Weights of a small audio captioner: 14100 steps.
Rows from block 6 of the audio encoder, named by matrix and row number. Rows with one number belong to one channel. Each number is 500 + 50 x the weight over its row's rms, rounded and kept within 0 to 999. All counts start at 0. Numbers have three digits each. After the name is the row's rms in percent of the matrix's.
# convs0: first width-9 conv (encoder.blocks.6.convs.0.weight, 96x96x9), inputs 14-27, a 9 kernel for each
# convs1: second width-9 conv (encoder.blocks.6.convs.1.weight, 96x96x9, transposed), outputs 14-27, a 9 kernel for each
convs0.42 106:450478473409476582515428419566618440515487450477477454537506526549503473501479389524449488521513469524536522588528517501484591498401538499489487484536535496458408522542580472560516463427455500481482466512447403456505457469501592525490492549432498506387498525539437431475474568556508528497481414376478479502504569600529543528530548463533574528461495458481555422513498454533529434
convs0.43 098:634478536464465382506417416482528510522559510458504494478435465499473517473619470530518526546512542486414447448483481527504531502457478469497474501476477513523531413428469489494521463476519480487428446515459560540559566565547465519478522487442622445574578554573551485468486533555538484497438530608395530567528485524507525482550571566455505444507477566430465489526500458529499493
convs0.44 104:580569485539500518471399488475416424454578675511504472502459442530565471411532534563476413530458521546464531453527589489601554549548523506502546499509372477525473507483552484461506485445564544457499479471551507489541455507571516483434447447472443549415420482444515603474472440468472476494510472551493506583496481473543513472412547483407554555439561456477517621445503407532483466
convs0.45 104:475439458508442553581507485424479456478496523536417523532557523503505548497518393540540452455496543531478448499602564624597593400592510524517420460495526511505464475464570503558461525503475556591510429426525520507517481506416413617522479522635481394519504541420482515579573459459454429419499476522409480564565566509453535546423528552524601542441592537416544454493459449537481495
convs0.46 104:502578523363366528514609505413518494623461395506476501483494455512526529570444493486483486502469536549531459499502471452448494557471671573539455556557486518520441468470547464543452567441482532539504509562524529403564505393561574462443453521480504464552549416449451561472465559502494544509475506461534638497415453558477443471563478459488528505545493502457505540505490509475515578
convs0.47 101:492520440571525530533455415524456399464530508600467472490542492468496469564426461469462510459549492416535434498542540435518615492519565478531491540452490436489503483472474433461495470501475506588475510469476385425504482533480461581535493476658581501564563419401449448437503481509545497497494503472477475524572466532555550493555485510524591496469449512569487519496491579476474571
convs0.48 096:526426512472425351450453462677477473417440502456451614504514469476465478528470481498429521534643546503551496496537557456504477518561526489503513482467549491517557563496452485437437448470475474500522586487483522444543612545532520502508506445503437446406577486519560451505503538396571515557499449495446616536483433462456488408530545507464452414368511506458526588509428474526427484
convs0.49 100:488485516447499582444543406476527443613495510506526519433474585457546459498507367565517535459552545473539518434367493598501549442619523416547501538516520489485476498581485618548513476465573546562520585614495528512550511555458500588469476578471425562461577480432605505505534496381505513412459481492394460486548579438451515454442506464509499377452454501478483589505547600549509478
convs0.50 094:401554418511595495523477500484514558510484484564540526524540505543425484443486524405492565534581449570457579532446535558465475547446475547472448443520551443557508555496504493554497441436471553424592489475457455514538512535451443489342455575488564597489533488581523531487420549580545500511505464454535505521539513537486540449464487471488531399481575479540502425409575443437498499
convs0.51 112:498468508477462502523519576541425540460465456511553616515541560410501527490394546515538584566509516458467429549503513516457545590347513580468456518569565471477522505490396464497494508516563454544422476474427599590480445533599439413443642558612557562498475498562597459466505476476535513479506440590580424450555532542529463489466494415484475566604510462529505445494443561513469556
convs0.52 094:576501459546494453523552537504466499459458533423552525419491537476512531605519536494504490558509629555560592449486439463481522448478508487563528562535529549473416493375523519565529523497421443551475564463506526527477577574506490466451555533453405504502465471523508433571426522490408383439468539551543458439561515573523526482546511650613537610576521478556456464518602476429514479
convs0.53 107:449469536437477568559467400431454454572562514527479457471513510502481509441546563479546525513498562426491432545543482409503508477482571538456515571598498441411405453564483559612509477503520487447601584474467536513553531569532512576539442537528532628560458512484501513515506489459471498425571581492447511529439515531478380527459550473469522512525591400497490500444409366432528497
convs0.54 097:488493600580534498624564436439542586510529490444503523509532498509526543533466617492492434540540515549569514531472498434481461476378490530557501438477533480535582472460522494504618506459477525516576481463465463563424490558446470441484556461498455435481575485521513515530404554457517422453502470511472428590517451540448551552365536433485522479547559521500465457504504503494377445
convs0.55 100:483576567456556446457484538604500449392527490498570462522477430489518569447474514497493481529448453447477499591448485514452506494425526572487415457486561507518537444466526532433522560409502514416402414462476478502484540404526525508471596537514573467590529469373500547463562455532477590480502464395480539540568542452485448452476458503416515501577550482534463474437409501502483553
convs0.56 097:523493500503496522512489541475473572527542522494520455474603380515521499473461536523451474526491472496518454551556575525487559476527551533477489541467608483475507554503432467485439521479472483440429511505499433493528490556534568498434461641540503465482435437447532522547466462520580543535499494521503531446491418433473442488564509403534563447459573526380604566426574540563574477
convs0.57 101:458579603497521610431574591558585614386424499463402448440473466440502503501464456504466489470515448554476563509460487517534456509520499538417516533515448417471543414499402494544494521525546454402505531537504398467657517526449524442452551496522526448482459534516502525521465448588501535438549544430591483442490475505479532530490559416521542505495518483499474521509505475469442525
convs0.58 101:552555463549479527503462421386370451533517528482494462491390511537473547445577595411420458442511530602521533471518507548515393554555533476521488418451442581489441530527490565537595557356567539462579520467480365521451531612488547512459436422518504510456479543471472462511434478526650485481519385422452477441516535548546527545432491562471496499473566556486473496586437457465529516
convs0.59 101:531486480507501514524564565491582501521493375476502531506586494474513397383437451433540449507579492469529499552463539439565547568482563418508552464382500497404619455500493532575422605540578402471507581528507538511404413588507480446437533391481550493494413539519451517515495479600471493454459447635396464510493532473497456486425461530507377485524479521539567435482539454422535510
convs0.60 102:494476528527563538390533534524432613564434452430460453447476388528492513474510397477461487495443434537478624479443466455454530563517454496420402442435494496504473467543421429555562533571486542493482539467383497528624506448454545424492479587529458548483434532540545490633525446484551429515528556444494560557455528544600535482448457478587497491534488435479542448406467445495547497
convs0.61 103:509478527505496514476474450506518518505573543567464478427539518497436504590507537468510471508509518523423476462547509569491484423497553461423452455476516542479530519469504420491567551500480469434562543592525416396481496457511593415457524529452491539526538386381478449495529560514423541584494490540542593342447507542547536527556529513555540557541509574548519497459439471495571551
convs0.62 097:471534618462424397575489511492438450388548442390427441540465456602468554484523524424568504584428481411496505558465531527506574619493414520483461523432507457475507480465479494584446489516551550556516465496493546458497624550479495462500415451556574506524471430471427525492461435493556476493530517565455468536529483532446490485542457529552493453482522475436433521472504525468476501
convs0.63 106:513481437480468531492510434440536514541525615479447431567589511465460560459438679462509528452484580558500471440451491458508574564570452559540381560483508490439463466558547513508535599512485526581514512535491501570472616496458531488479501496494510469481504411487419455518500568498480479493491526533466545570432474491470573532463555440501527482481492483514541509535486499558414547
convs0.64 098:553508513467510505520434476523582562441623560516490450476443515432485535566417547501499424468470480498496493599587515485474496479477482558486558421506481507536463515514464523589432483490448540549436534468426422443438606473458467602583459389457510485432436559542531557553515479502485528529550437500551461544539488484528512508422506447627515476491501494535506441564494532433498501
convs0.65 099:531486435465490499441444569578475464588534505503476428478417427466489495495433506414454494462509485505456485478536532458478530536498463493513524472528465524502460507636511442571479454529560448654533470528525499450474542568415471527508569458509440461500568424543581625571430408481492580603570414506476462523496435518546550429539537537553459508449597587381465386371503533506495473
convs0.66 097:387491442515483520465458458367431441491463471431484465598477506465492505534578508544503448523523499485426509452510518485474565507547432526522489441436613501533494516521437539582509474455541572549462528486515529537420406552496452489495445545489500447533521496518517498414619564438430458433475441577388464451473508432500542416507473461464466446533483543426449498474526545439444524
convs0.67 098:564480472578544469480554558589484515397501516568533455446500508554434720535522473511452464456476528517466522465478432491525548468444520481521518454498530487476454419525517520564537535461398417440515523580482434402450449434554556449473490488435496509530489493531526508483517503434487459466528534476459478473515439444484513466599394611482459415491493509514569483529514506504513431
convs0.68 105:494527418522538493387450533513458491451453481588502462476490421563517540451497480512479563606547575540459536526518409445536485418382452586504584538517540581549536434541467498482555568493565501528531478457503432455486495415427538531539498512570540422539509524483471507503472442566399567530449529449456497520457441523583423584591466538524487455494587474476492538575514439493551493
convs0.69 101:410415476502525531583483519492532501534490503558500441512511546506486586545561567499557485564532444445470551478545485403538536452563611555468553536541507489495435539416579433493550520430546498511503524546537496427416530576497519464507595468514500494481504559509508409566501457471482555519483581531499451511525552467510509569525508513543558451432474417455457499574492564543551471
convs0.70 099:495512502552513609555460448608448524508482472524578499484559596522490483554520542537547463501426433572414468482477530421455486493523423530479420505582522493477506537474510581419575477507463423473471471466488455482525546497399474451484470490423425475466448519466537544436561483445513525474478497521460641590507521503498445622425537567526476499468423479470458492473509521500487502
convs0.71 104:546466417437450462530566521440542587402484487535457508531468434510567487429454434582456497631544525461488534615531514471506532533442506473474529449453445530474522602602497546500479414523558468510451541555535642504380522583596504571432481487407520482469515488471493453484498498449514494468603496386617434565528535473497533531449496488545445531484469466508488526480617451491485442
convs0.72 084:450518448547453514470541525526412542471425394521436484538516477519485402532348480552463513530564608528540488540517569553578461509506516420431516499597554482479549466527524527576584583510503457539499530485487427519494439451554432522517475467515530518525525523499458576513505522525523439486458466514470450468555421509508559526507429520558551588535470481492511526505466509443409478
convs0.73 099:522482538547605560515553487540459480515456546504505452577493462503516507499475512566443488445526502448528441476420469447540474461473530502509468526479563472530416496602536538450479622499490514453449585517458472475485453399564570433488498518437501468449673421580451538537407513507465414405494669456518524484499544502508439464404433531555445516433515514512583459590556479508430455
convs0.74 105:418457464557441495544554572463463574554594563551544533504511500478497548518537542429477461545476538568506419410515525471490502549483485569599532530522488560489510458480478422536477399414418484597494491522476481451446540478483529492537497489486447464469502516542532481432452482482578553550438476528432611446571504457511513599600532485556449475448459498510486449477481595545533579
convs0.75 105:527483438466484452521457534529471530556551537497454501535484435460421629582482505504486510487474499541494448504493473511548499443570597539530466533494552521480451421601519525504452510494506495508555475537463520558436460564463508617487472443478524508361559570528443436458402394446408517485480410448420607465494398495507481608424618438515443537463494428608544551586412449525544537
convs0.76 093:484539545489439485403485450439436562527456466504417463464458560503479528504541449512478477496436473576499541605514501506474485442440494415469494471514562482528438564579509517593589525492528448440400463527513535527548492478453541498563495521577493554521425405472513460463515519465456424424447479472496476484533510530518393438538491501505502469487535489516508427455585499365508476
convs0.77 100:478471459465499462489509484458429384566537546467503637443444430481431548517580478479537538477484504470568545420552531552434418500497462505528521550431501504518512524445501609440546565520452488457491546506418572458480547499574580550539586559405440561540487492528452538573502365402510403443511488550536476425584521467539517424434491519551455507512556417568527599564558495452503557
convs0.78 095:477430561485413465488512583435484405493523509539463451366490487504499448467455544410435481492581512479462548450521522532415532495492539420519553472611479487522606545499485479536530563508571450479476442542462505494565479434469481457432587499599497512508541473465444511479514539464507469464472508535435468451461496509479477560517612487436431552566516579578487486500483475548526546
convs0.79 109:549526428510493380495447529527456558457424494485504481496472532492441518541582561498597546531534624415466443511494381544487470602483483423533484514515496488464526581595542534526479428610500468486428521490511420485464594463603579450437422445541479483523567439516464493472460588503457500488523505501489533499515549484453485457502473511551470551509430469483532426447533445524579551
convs0.80 100:571508535518428581583484476557654538376510517464603608450547530440496399565515495448442479415493559401485531437527531469510552500494460503460464459439530537427488469476529448495384506480512497483442446519498457576518487483439431578449476504509542368442522435469443494467521505470380479554599428490432566496417513386523572460450506537496550453474497433504519449487422490444552564
convs0.81 100:567496491514450502458524578611523463705422490537547453438457462412557445579500479447477390575471470469472505535543481447433524537532468502579471460484441441512396476546526465465518314545470550459476465464436505484470524445495535471522540491550581533554450483412503469472563481539476493513447428536464489475434507518484471479524491575506405500490435443496546476426523457451547569
convs0.82 112:538620511508479494423526579562559520463515517479525483484557537501517557527453445517536459536504490501470483529520502515436431526592507507532439514530520528501400497539469596405531533489505510483529536465500530481451503463562444486467543464417526571488528544493484484455439470551490587461484470489421516435531491466528586350467511513573486496504604447509466530566516511517609531
convs0.83 099:412510528548394376469499449516552462435499593445464399452466449486494574471549498466523515497525508601583469410383523526564507434502570516525494682494497474488511475522515516462513465488534480465447536448570484496508484385600487483496495469480623485513526465545497489483559537550511472519560426521505370480483469526589516508430481552445519524570500504471434506505501516491570531
convs0.84 095:507492466521481436561508526457405466477516446396520521384401531477538500548446535450484532530491538470469595581479539500486502483488507436477456463559554418512511375495464561514463457566479487494501471535446489527514480541547468414483498488485414472532401518467527476517579585473548500519646374522551458524548457441504497553453509428422518510547470508414532569512561381514486431
convs0.85 092:505617548548439456593515460478400487455559620477388474512471473500421486523514559500508514521442394544523466481452577573456508479530416539554460504557475455530476564471449480527468390458499512513524466464451488526584473504456412431520508469509557535505432523629515555460489537434500444448466457520508491535439566428515532459501533464519502490452493492474570563485438432515464557
convs0.86 095:491504514541472606478536505558440476467487524533558599355478557499415665558494541522539593620563533544510552514512511441495465443460459414478519495601596550493477603560617552472495495614496550521465476488485456475469524482544502473486462529501408513461521567470482608481536471462450469589452615478534434448465513494575430511521508513533575532444438616487491461442545541485468548
convs0.87 101:514491504543561423473481469584472613536480535524502430531498585511479419494548382448557503485483496506516441507433486456539426496433434572508600546499487494404438530563518487449491602462510511437546445442437532516451511517504458379468416480475487531487520526514474452453478502523469493467547499467406510420425508483485453454485511568495502496468493461612496434513556512474464576
convs0.88 098:536365498523526462486439397381477526554501416510485488556493484510494415506504368527489523531526501528614560511557513535465394452485565532445498483441451568537587521422483478454482466474458543460503477513548558537573372514455541529545523621550474508543518560399468494499513474446443538525512469521523517500493532501534428484530423459534476506490487537594530465502521501581634465
convs0.89 101:443441562461497463506521478428482489531457493424481524475473533497570449565487431452512524440510576524514545546555502531554520509569578425518570524495463442594547554463515528521495410514517500568539487448459510483469531533463473521479451486486419524620507457474529433626474512548546513535501372608530538586543476411560581578529507510383430473534491505491527484496452452543504472
convs0.90 102:418472578469512492470528537552502409459441605503575549471454447553471401546437505529431519466419616480563424527510484459441504463527457465457415553465472475539497476554420383478500455573423524577536569509468396519539500468438471506468421434575535502512441405404490423396503497518433443521498427544533520364443389504571509501443484489534470571585375412467530506489540416573532470
convs0.91 095:456570479523486542479529610489491443422422494430498413462489468489554487456409538565452490551444494520511574463576584513511446423398518461404505452532563516560504470614579502521594516533499436514503428444420504568440458496449515497528523506457520429539584486461517522449525463519438550511448504510502470480517494450492466555466495422495504557465589513515452512483532459554643448
convs0.92 101:576440414479489451478549423488545519463576559495505540503522526558546464445523476551565482558471505481404476477507492544520477465443453534481525463560432504480397412532606541433452456487403537504449522455554515547503443481407477541481473527558465513461446591537458561570556490582580514454415460467518564510511441489555466446469530519516479627595480417478462475543615509409541438
convs0.93 108:574483455445501507478463446535559479397567492475484630412562442458490491493623486529555539605437549500511530469481502564375471483559533434487541516476480531565522547423482534526600484496512468511595486549446534473525457545498494526520567473593504487540474510592448505545536484472483458481529532459468455558606460427437489446511544496542603505429497387503466446538550494474443535
convs0.94 101:496479401466539469568424475406417421444541419567502411545530528548432478446535534488470510563509604509517623525511478584550476508468473456525474491499432533537508481386467402551408537524506559481478491433522554482527523545468505518457486607418505526437521451513392450485493502506480573507512525510442500500464404506504466409529459523596476442447440381472626608533484506474530451
convs1.42 101:510523562543486549431530589486522444439401414485412494603559486472453488453469531419545440400450581514572445431407436509432507507566400601549480461487390436468419439462477529491532451494448444532494521456479532489497495454494413493414490531492510489509453372398512494496521502551462565521510493402506485495521547488459608625420465548486487520488442511454522537524537513470494507
convs1.43 102:450456452507522508465541507620469525469462582467501444579488502399553503498541482387477436509500473547517603497502523525536519529494403512526582495480537508508412535502407492505491511467458506508536506542465426448362481397466495491526554517631448484544521478522543549571517513388584473528525413485497431485568567541490450430421459496527510557544443458526603447471421479472480498
convs1.44 101:452454458523470488545511425491520481481522553489430496577562445557565517485555478514511500448369532490528484484389399464509488555510492595538496582505516507503583520423458443595522519553484487480489444539444463517427502521561500460376442502486515450419545529509461435497572537437363455464535508492523510493472444453527537475510546540577500503476442530502444543459444486494526397
convs1.45 098:507558509549599608468544530464509498485554424457569424460547430513525500427505534463472510494487510507449458480533543457455494529531527411377554521486496554480587499493501487449455529464498470547534505535468569556335559492523469453517496538415471498494557571533496520511465522520418440490445472509576471449398533550476481495570434491500427514474524546489532396527512511487493484
convs1.46 103:575544569508490549531442395457454528454535565519509642581429597528526479465500485513439513526526503472452579469467504582508412480288565507471547465480516566427472526539551542519562401472470507505513598425605611503468614623545475550466453546614529522525553443401404500449476516515493513462526469464403426523433477510469532541486454469497432511506498430466507460535456579526397477
convs1.47 101:446490529540558470552488527618558421445479421528578495494556486554527530496413462579512533573510476481498495483504350479498491475381408508528484491454504429515556500500543455446472510477491479450576519561415489464496507566530521531521495533380461506512513519493481512465597539457496577496615519527527605441509490582456474527500538504453462487567521571489478496469542509564512523
convs1.48 100:522573561514423533421488407434455510554424411496499410502508526528413582576525496567580443487413417594586553657531461509464512445442473450463523515600518466408459508452486474474470520541433516544510577487453393437453385508486428503428580527610492492453473442572528482568558558522474508473490442444492461549584525520515432510486471508515451501528581469488485514480470616423453457
convs1.49 099:406530537527475601473470405526602428405425369630530495596512473500519556536549531517521510466498479526539490526394436545441488535483440546548542567539554462568531467518526513467451483510491414453459445438450436514512488457544474441547523513526495516468558504512535370516472489474471437356535481531403536583461511414480533624381496494572516500568476432501562556511516565490572559
convs1.50 096:538579454471457480574433510469491402414541575528503539589529456450492495490518458594541560489553551540439532462484476520520523497528456599445517456559474531496518447443462481526497439546519414498449527553618431515492540441386468488481446482544512447498489563534488554510447477639529292454560614516521515573461453458535403471588485483522532530513489418526433433482372590514500476
convs1.51 103:542541480491495516583524407478515485500383548479499549477527476470466471502466417435503515450518468405427463439512502530508428563437427459530521460497518538545417537491450529558515510540492543498524505535580582501584488466498496467506507527489506519518408418397521589523554507395488471427504479542415576574523411498479594407650467532527420532506490490442504469519576393536532489
convs1.52 100:546501436496485459457502362520526510440440510468555503475470484467543470502507508398475476501581491508458566474594511448524491445407464488451537521428505466450513562514401583493521515529460430488427453521504460438467513528396542505511445408471485510536401494505454594463499410490526451453490547539567470482488461386435488429496490450439404513497519466609524487436466492471603491
convs1.53 100:552483485511534498419468440489423400525456543508484436628472490450502413460497479494516472456489458562533517521572437489488494490480525498494467511466543558445476544465445441500525500517537535455508623548421479606509556518552568526506477524454499568518425403524549447477481497405486489507432471375439472584569491589476499427484432523450324554527444558528532499487536464464449554
convs1.54 103:412499474412507517454601479546516466532544530559572472506520493503543513495484410415457502453478479458485394435559490511427481495438467519519505503597425417442535550485532486479564444460493535402492478413552603508537455484385479522575522433531514554513506473505495432456504498438436413450490533583498468519502477463468616449527550453487550569600489514576530520434407546524520464
convs1.55 098:437490424511537449466477528436411535523524525514602522546511537432471581446461530534547470542555448473437531492502554524640460470483470397474487485499506501487458478581523495545417457593553465453479454507579528618577438454487559470543488529621509547401481548566492457521554476412477509542544561438559547489467497463431441415627498463529458536470578548512494495491449488417415486
convs1.56 099:460425551517459513472508459444506524496580413466528503488489483432502454556502529425455385507511446501504534443443477487511483484449549519452574514581507616509543469472500479462502505434446432480469494408439463541522538515562596543535484485495560500413452569561488431435440497539547470570585551425551514490424396480527515565537499511475551491501505503537503478462498558416464631
convs1.57 102:499406414470610565524591536580516458416522495444478410463578445486504515540528412619461555564439473479501475496539598648526519505527482423496516494500574494583575461479474476458462530451498528551582552486459487535594549462437508540479437441526553523555514468448500523510463426531513464549470556470461507527457483518526468481560444588535522516579487470458543411506451526451542523
convs1.58 105:513495510450523443496550526582501482514545477451425507443512523541415533574630593460556513469515525491503497546454430533517468431460504508447509492529613471470595565533494501583473505454464531421423597505543504558544378418509518554444480539567525455490577501430490486522489462543571426480523592533434545492502459458544473565505453383469509549504505649453428510554522506517467477
convs1.59 097:467441467511489480424485428505451405561506501621611532526561564529526503463472501497476529506435456457507531412520429434472540425516450386444479477503429503521514456477552579517510561432487551493476547585568501414513580424457420516519525504544614509538498552561472587464503476522541443540474513479432424470421356472513589566473534475532521430406487607529555516536447475469540528
convs1.60 098:414567579495561562632496496552629541463439490447482518580603473365548561425477448515516477559573570484379462636554421455430515546427405422514534488508560568543449491476419401433471496468477529543539513475537521486487538523496465535472528427438489400572485458564602513445489511535509488489453463477473470433514535589502437451519558537520547481495526475493422520514421441467507491
convs1.61 102:478457521510461548580480503580624557461433610497513490501585508499486458453463456524492504549463494606581484552446478516438563486430513437534480520528473513547462555505516436513481512508485491552509457464535513464479417513470501520435557532500471595469425549483507557543467558578497464435519395506503585459491391415569513553522535532469494484533482577554481490536516505496524507
convs1.62 099:478473473570479542460459527455465475534566372464515450432532536443610507534601603474422488486528379412473541452459486405511533543428489538577494515489465493482453413513550585497543485518495467471569490535479542411439489478484455461412566585458500441494581568502508490545582620566370496456476573545539539490429541366428473509541502522480574542542460456509509516481477504543527488
convs1.63 102:528486491532495452501502500582546490485402481528501491496588375457380480557502450474577551509614463438535545516526412521494421514538611501477510509559492516491500547507435499420516434490504452508588496484506535515441518507512489423569473572469479527577562502530591446527530540588427434518443480460513493544538446513414527526507436497566480464529470521577574530500512448559527527
convs1.64 099:524504393409452572573505489526447551530515584558470546460504487563462430476445497568537534424507474468472404460428528597456460494529537597567415509493473503539519523528464457447503421530519533440503408449537470424516485495462550539636534455537464465478564521475460496502607556563441420435469461426452449550570476517495428529505450648471471518484552510518453499359494490556449502
convs1.65 096:487504493454519506458385516456534476529539457489501408419481529549486456466529539505491540581553599490566528362509589473468534505463481568499423479441547511496560515513512555431465546494527437527504491475525417526503562536362512516532469572486512440456509542515473474474493490533508489497557530456500419404472423515529549579533531612580602409492553568456488540514420530461519560
convs1.66 097:491502457438591454436491503505419501520421460535460414519388545547607587476461512452469535554531463566498488518517547458409528493499517586519534459554537530527506464422502490478417458483475446431558566580549653499543472506480517485461478483575500447473560456547471522561438482539561518628571442509465431487517507510551451551499486396485462504600517551505504475495510459572599465
convs1.67 098:432484473504541535535521534374389435475460506529521419456563421420411477547454502411468524419467490497545493433481498409541528583577492500515536478532540434569567445512442549482433547480454490581462515443526586499456398527431516571483494505560476474541467444524522462450547444369533527439584475481477471533436444495449551524528556514450418500530556550448441392540408445508523532
convs1.68 100:486499575548437492534502410530564534494554416493483463524610519406463497602484482482541416511577550510535592536480461476461488507499428486512471572493452445506414467538570563526466462498481507518528474441502462495535360479586535429464528503472452561503531507499481566546576483538456493515397488403545505447541556541480511437507451429414551444546584481529525491517522594544513513
convs1.69 101:545527485570452465492539492568515536486501533463504433447476546552552498459434551521543511488450375455498430460423424513569501508538408547452518512424494481459413479542421439421525430497507532524479454504466395442540499494432443554511478545569549580479548574506428515599501465382490408442405439374485493396512499486484490417505396616476472530469473371490503447479465532493569498
convs1.70 106:459435552505493507557485454526389440518471447512472474441475489560555498547456479475568494454507539558477433499489516533468479482540504507439493457616548474506547505461553469616528553493554474452486477444563565502465497513478471445565494387513506592554524505550606491483392571528470486519452498539508563518494493605506424473486499498486444556444454523494423470434458634528477524
convs1.71 101:585470514514538530509611561581637542446508488473441526506569531529529424601525374507501567559448580469551438525592462456550455511520481464531418566547466410480545502358544504491492451422470626427536489506456540452425518439471464475515585579544463521475487579462400495491432561469555495530565527477597491413478503508403574540529509481414540488502533580513541565473477488546489498
convs1.72 096:438394532512488476565489473560591493513564558433404595475498437479521496466487559511433470415367435432480518490537527510573475470467443556510449511456485501466545483552508472544514507483405444553509587452535518483631369421448493470548499456537537495559561546461520519468525456465450448450501521452564606524473519455525416470518554518483577537490491375495590524515535566603523495
convs1.73 102:568439423556487494459520394518457452420538544582458417434515432582486551535442586565469494556530572529474429567520545465503525625502443462469579436570481581493582503597503579418355543582453535458533499552497579577431428527515403417407474515544561606613479535474468478453618472581525446485523518432572492425488405530441407473466519559518583510484554527418485509492414519501428478
convs1.74 097:468498436524488455510515497542521529553518439473505470538481494504532396522425522464490429535541560536547417523526477472518381501476439520451498487549398422391568541511549497386437523519491528546547540484562619459548562555447572492517571439498440505457483464410483522481451554523495514423559467538493563499448430460506413589509494486523515507546444462517495519538538524561506598
convs1.75 103:517499551499505549499448455457496548457443550456528479537579528494514553475613417521535543493501414511525491449546557522639497411549485524472605555476382516459558448460424539542547596503472580473488537455412532530481505497460450448431433429486605539583453467432537428496533553521469471503466448533488566571511543506569466519471524470497488491576477529497498498481528490519601467
convs1.76 096:569484447536501584486516537412509463489498529399481508506534472494493419493472586478506525400497451468492509504578472453502470533453489501566488473498585540551551518567547464483470504551554476563532422527489453582469432510559463479529463434427633540516510626493418487607502454563576543507500484541554459530566537536545439466421460507521480529511483450621494508513496551564480460
convs1.77 103:443555459532593518509547431466448474466412429530534517425437527455468511556543561560521514507562608583527485484530515450441458497492435688483457504575456473458561468461526491494449469542475530502476527489513505527570537513533533482462454443494541632465391545478441398558461528541524496454502542520508512455491505426462446524541551443571488401508436538440463443475463507562601496
convs1.78 100:555520460469515441579432418407578478557537514522402602468530497437476480507531476478509512452395488491532620406541433501501468545431472570458476594460435442441513498490537514512537574484530416539479545483450393463524392519550555458533586535446447469526542465512525565527435501484560457567531427455404483473508509563531429540437544448574473455486405516473534563501505490499561464
convs1.79 106:540541574526466427456424398512480459501506590538393627479474505500540524482548584525545564511530485478483490453545455477572410497373514550530505507429444555459528486485458584569474502515409505570565548479467433485451474553461536465486471487495498563527468466473587468463586510515497384405533507561585530497496409527432485356523455524472524514513541541521400454534493442436435509
convs1.80 097:516556502507535576458352476423491507433419497541556537466494564503426555581555526566529571628530429465484501413516448548470510512404510482552544507553534531407395511437525597537496475557486467527543527494556589544554505544479512472505523644520482519519448491501526488480440476510641528506556547548468481389516427446428444510541512507506475475532485461491491477455549508507483493
convs1.81 102:549521527466455487472465433454516466561544497459548523526512403615516449417520456499523561560532465473469517533521547572544509462423533583477445558507536507468526555372592461545512436489474519425444474476584437541512382495591518489466576466533455567484515533509505531458479491546531511572505464501559540517483431377524461569551468505426498453493482503540543522463486452562547470
convs1.82 104:498451504472442449523468456525521481495503532443573537487624582461443482487524527627538436487499507533481477509498472522525505451450445390443525428546494501438449495516512577540444499504492483533441575599497593477460481452546545440468503483536472561536547501493553526482508527466592457494494584540537531516535603439494493439447514499518466448490539539562528497512465528526557497
convs1.83 101:508568470623580493486424477518493526430532484522504539530511521561490412587456470451507518472547465532459518500417518533419395465515523459527484470471468483452512553485493532565443456571559526416437451479483526476513454558438436549440505471468569560463507542509591530496553570453437446553525568534446560492434447590498507510434552502537520551492510482492499543491500483501489488
convs1.84 102:604595507485487507531578536403535459448536484575521557548517477569469488505492505487490560508566492483501571548507544470462478460463474618599448441437473457494551509422469537463494430514552676552576475520538456387536445495561420519472418607420396538471530476498549474475487521450541575483607477515475395495497424514484539608562517573505487474506548531529454429503443526515567488
convs1.85 095:455489531484552408456479477484546520412476506470460445515547534438500477437377495487619584549482483506443446545464404417489487446463564495453594474452430469473546544510457433498487503386519443444398598559577421497511583535496486533472357494543484445531510465514552533490465559472524505536547470516486419504638469511488496461400466533557484463515442474433433440475465464491606565
convs1.86 101:457507486426529457464482504589367540493538493436512615408455490389538491452490473553500463469458532495607613516539493527474491486459502503549590504467520511536631648548539473524468478489501485532569468599479443463469589502465508536496448453529479452423550500442499533577486564567471483373552439522459522450467536548412408554521512501541438476492511403497542449617489553409464523
convs1.87 099:492418498500445576566506473539440481448464489437506471469464545550449572568418470482517512497501479494509591596555430478502452476516600551583512562455411442444372519499412566529535524540507514483470515495476448502482503533526500515483509437507480442452460425452523533543472439535542554538434483507549512436431510580512517513454479503548471510530443510494545525471516528417510484
convs1.88 094:542438485491431469478501473407529511543575503578518594521479488576496428449525500550496453549489542508589410441518570509546527551457454545461497538560568513469506417430480317554488542462502468531503600534539559615475593461467626558493528519571529488530562488517539481495483392460583478543546572549497506487522480561526530433427410410465459431525466459564550390555433542545527450
convs1.89 101:457498464470509535542422462435544446551542446530501501521373582513457531446516575418418530466484507525546509365399439462565432522539485558508427543490486479419496535539467462530520548403537578497511530492460485505524451584571553521522497485483456564469459566558496533536455581482508588552543439493550485522481480417372498416644463477553516564509468457508510547507531476473488517
convs1.90 096:577521425493541605436486463494466536399497498527452582509504553502483452480555540480579465495594571456435408554483443558494458492471536511541466484402499470516592490421469517635652516396485540497447445449492532541481472530513570502496513433418548578479490473441494479480348518442466483534465508533512504493452486519547487423518517514459469486439470479414473509502422434492439537
convs1.91 100:434548537522442464417502500530389625518462540483441519457553515390437415594549561436436493463558531483524501486583542536483502460469490620562508527533520477510443521498433403465507497433495583474600530464587569499568535594592530395510455434563479504489508508512529538528496455420458589530501461430417512550472453513529617501481425500465536414459526503487433480541612554557512524
convs1.92 102:501529528498446460486501513480470549459504538519465566446474588461458510533511453469457469529401486459463570537491568551561487546582470452510415500492523458495488472525478444646485469528576483456553509559404517533475484499448497458482599621481515483538526460502497439467506513484467529450369418477508518495558531451415359490461563510439557512544468451456433474479438403484511483
convs1.93 103:546497478494506525548474409506572509556445590450551436510503495478626573458536467448565603552503557543521498602457500451421510467505505428554455534574499584525476542527492562469525481582458460574487588497542494460639551487520528594447457419467487534563539541476375512456594565415572495450424442476510549427502479617513554483371468542555404523584492552458485496465458561506474458
convs1.94 099:394505461554526558544481467566543449557421514465383486468360426502462470539522606507486464454519502484519475518523412521474483535579525499487552514452539547470513488447527518430511475548512476420554524485533481431539519477556481469471468453504530532485481468478530467446567463555459443571464479506499492498542438515504373458596532453546448506511479481531459485412508538475575605